A small audio frame classifier, trained from scratch: mfcc input, depths [3, 3, 3, 3].
Rows from block 2 of a small audio frame classifier, named by matrix and row number. Rows with one number belong to one channel. Each number is 128 + 24 x the weight over its row's rms, rounded and kept within 0 to 255. All counts start at 0. Numbers have three digits each. After the name is the row's rms in percent of the matrix's.
After each channel's rows are labels from the 100 clips, of 14976, where the channel reaches its highest value: "lies over" is the class under the peak. Only what is clearly more common there than usual is listed. The data: drum patterns on synthesised drum kits. In brackets: how many of the 100, against the usual share in percent.
# convs0: first width-9 conv (model.blocks.2.convs.0.weight, 128x128x9, standardized in use, each kernel summed), inputs 43-85
# convs1: second width-9 conv (model.blocks.2.convs.1.weight, 128x128x9, standardized in use, transposed, each kernel summed), outputs 43-85

convs0.42 107:124077123123104149134125106079133074165151131128122118184166137175162093115116131102143141101092117134115101124126137158128163178
convs1.42 112:146188138108089125104125087166134131159110135145154139131092143107112140144139113134135137155137112106131149109137129097137115123
lies over: kick (39 vs 3.3)

convs0.2 102:120120155158135159146118121088105142122109100102178103098125138168135109132111147143120107101129141132113122110112106132103146156
convs1.2 092:166090111106114161122169131126140112163121171135106167108141137086107123136108130124147123157134107080111142126118155133137145098
lies over: kick (58 vs 3.3)

convs0.83 121:156118128127119147159108110114088133141111112123110123147087072132144123081111127106135130153113126114135115165159143157135158138
convs1.83 107:123131109129143091083135083119135102138113102139099116116098111136138129132139119139129147097157147120116138108130138165163102197
lies over: kick (35 vs 3.3)

convs0.81 091:134130113149129140117128104115126111118124134108116119167105130096178116128107145155146102113108097153107095162164114088138095128
convs1.81 077:148127122154142135144100135152120150080155148154113114144131117128141143168117132099112132151133173093137153081088132140134135109
lies over: kick (34 vs 3.3)

convs0.47 092:104161123167131123137124129144124121159145145134127105173150118149195155135146128146147134111124145136179123122119154152120128160
convs1.47 083:151136137133133113124109130125077123098110142148122142106145169118137107161102124118096118153126112128115109105132105088119114089
lies over: kick (55 vs 3.3)

convs0.15 100:136131118118091099127123136184140129112097153139149095147113102115117134156142128158146194135136140124142139127131114166130138113
convs1.15 095:167124136125112143186159128094137125136129163148155171131113157147114163124121174094126103141112137135136116130125181113108121153
lies over: rimshot (53 vs 0.6)

convs0.65 113:109105131140158147132101124088099146150171082113163153121133104123118153079134141105083098095138097151145113080123125154105106149
convs1.65 106:112218145110116099104117137119142151129144122127126121126109104074077113127146113121170175138146112094127145159081096095134145172
lies over: kick (32 vs 3.3)

convs0.74 092:103150124109138137102117173150106146107123139166147153144107061142115156097135107110126103150149149108108108097138163130113143123
convs1.74 084:116129161146126138133104139154150080085149119109114119128157144093130100110137096156152149145143103141132147136138120109123143163
lies over: ride cymbal (67 vs 0.8)

convs0.23 086:141131106174085113144154137137107130115159136110115144170112133167158156122125160124121107103121125110151162151107140132129125137
convs1.23 086:107147124110127113115112111123155143117146113135147128085092169096125156150107122129123107111108094127147082135128123108155091161
lies over: kick (27 vs 3.3)

convs0.52 109:155134150097095164109104102115148131101098102116093083142091098115092166149116127069117147152110139152155133133125127091121159135
convs1.52 100:114105102118109124159128167122093100111114163137126076144160107153181125079161135164158160123125137160122148134093112125111064120
lies over: kick (39 vs 3.3)

convs0.110 094:118120130133128177135142166159125130130116095124140146106120123161116125090097139143109146132118116179141159113102133117119148157
convs1.110 085:163145133090149091110125089105096117154143133103099170163107168117086132094110131180103128132136161107123112151095132119123130123
lies over: ride cymbal (55 vs 0.8)

convs0.72 094:093108112089128102124103158162159112102118189111122169105164119129127113148109127152155158125109121102142101131139127144101136072
convs1.72 094:115169127148064145144136117142143144109125135144114105152104148145105118114083125095108120134155107121159117126134102087112125145
lies over: snare (43 vs 1.3)

convs0.64 079:132140107115137119116159170140178112143099121124154095111150141145126119138128104131133124118140142120106120130122111107090094157
convs1.64 091:127088144108160119178125117133144125154152088164139125115131118089148107110086096091135144132154081093119112152102124133131111094
lies over: kick (74 vs 3.3)

convs0.80 098:089121090131122142135109135091114127117147162113135102127101149147170157148110090126106122114116139167138149114131095131139113092
convs1.80 094:119167130187114132069104114095167086152090126139099134142111087154109103127106145136080154109119109143117094095133138052078123118
lies over: rimshot (25 vs 0.6)

convs0.88 103:102106139106138085136061115131115133102124124116177151111123169125137190155127115143137109150164125129127139135125140153136143177
convs1.88 093:117117100187127133096115083172091148090145122141109128180103117174129186160155158131136118133110145153104088138109139163140087126
lies over: kick (36 vs 3.3)

convs0.31 090:139085113211131081118131098153162103121116130112115183122101090160143137130097146111132144141088118119104139125125142150152117142
convs1.31 093:123100124089144121155166132104121124163137113140125111100137094164123137123116139157138109124176181133152113128128141125139194128
lies over: kick (71 vs 3.3)

convs0.56 094:109148148140143129109138157121131153182118108095156101156125125123106109146152113153157143132145147136112095114129103125093145123
convs1.56 090:141131140138091140115099131092117118164113172140128128068117135177111130108107098115128120127138106110098146133137177134148128146
lies over: kick (41 vs 3.3)

convs0.43 082:136134117126138169141154134136155109091145122112108150094136121111127060177151129136110128129160152125145083137117133109143138100
convs1.43 083:119084158102165117117086138119156095119147110142104139130114138147122103135083140111124131130126111121072092130085147158119117118
lies over: kick (41 vs 3.3); rimshot (25 vs 0.6)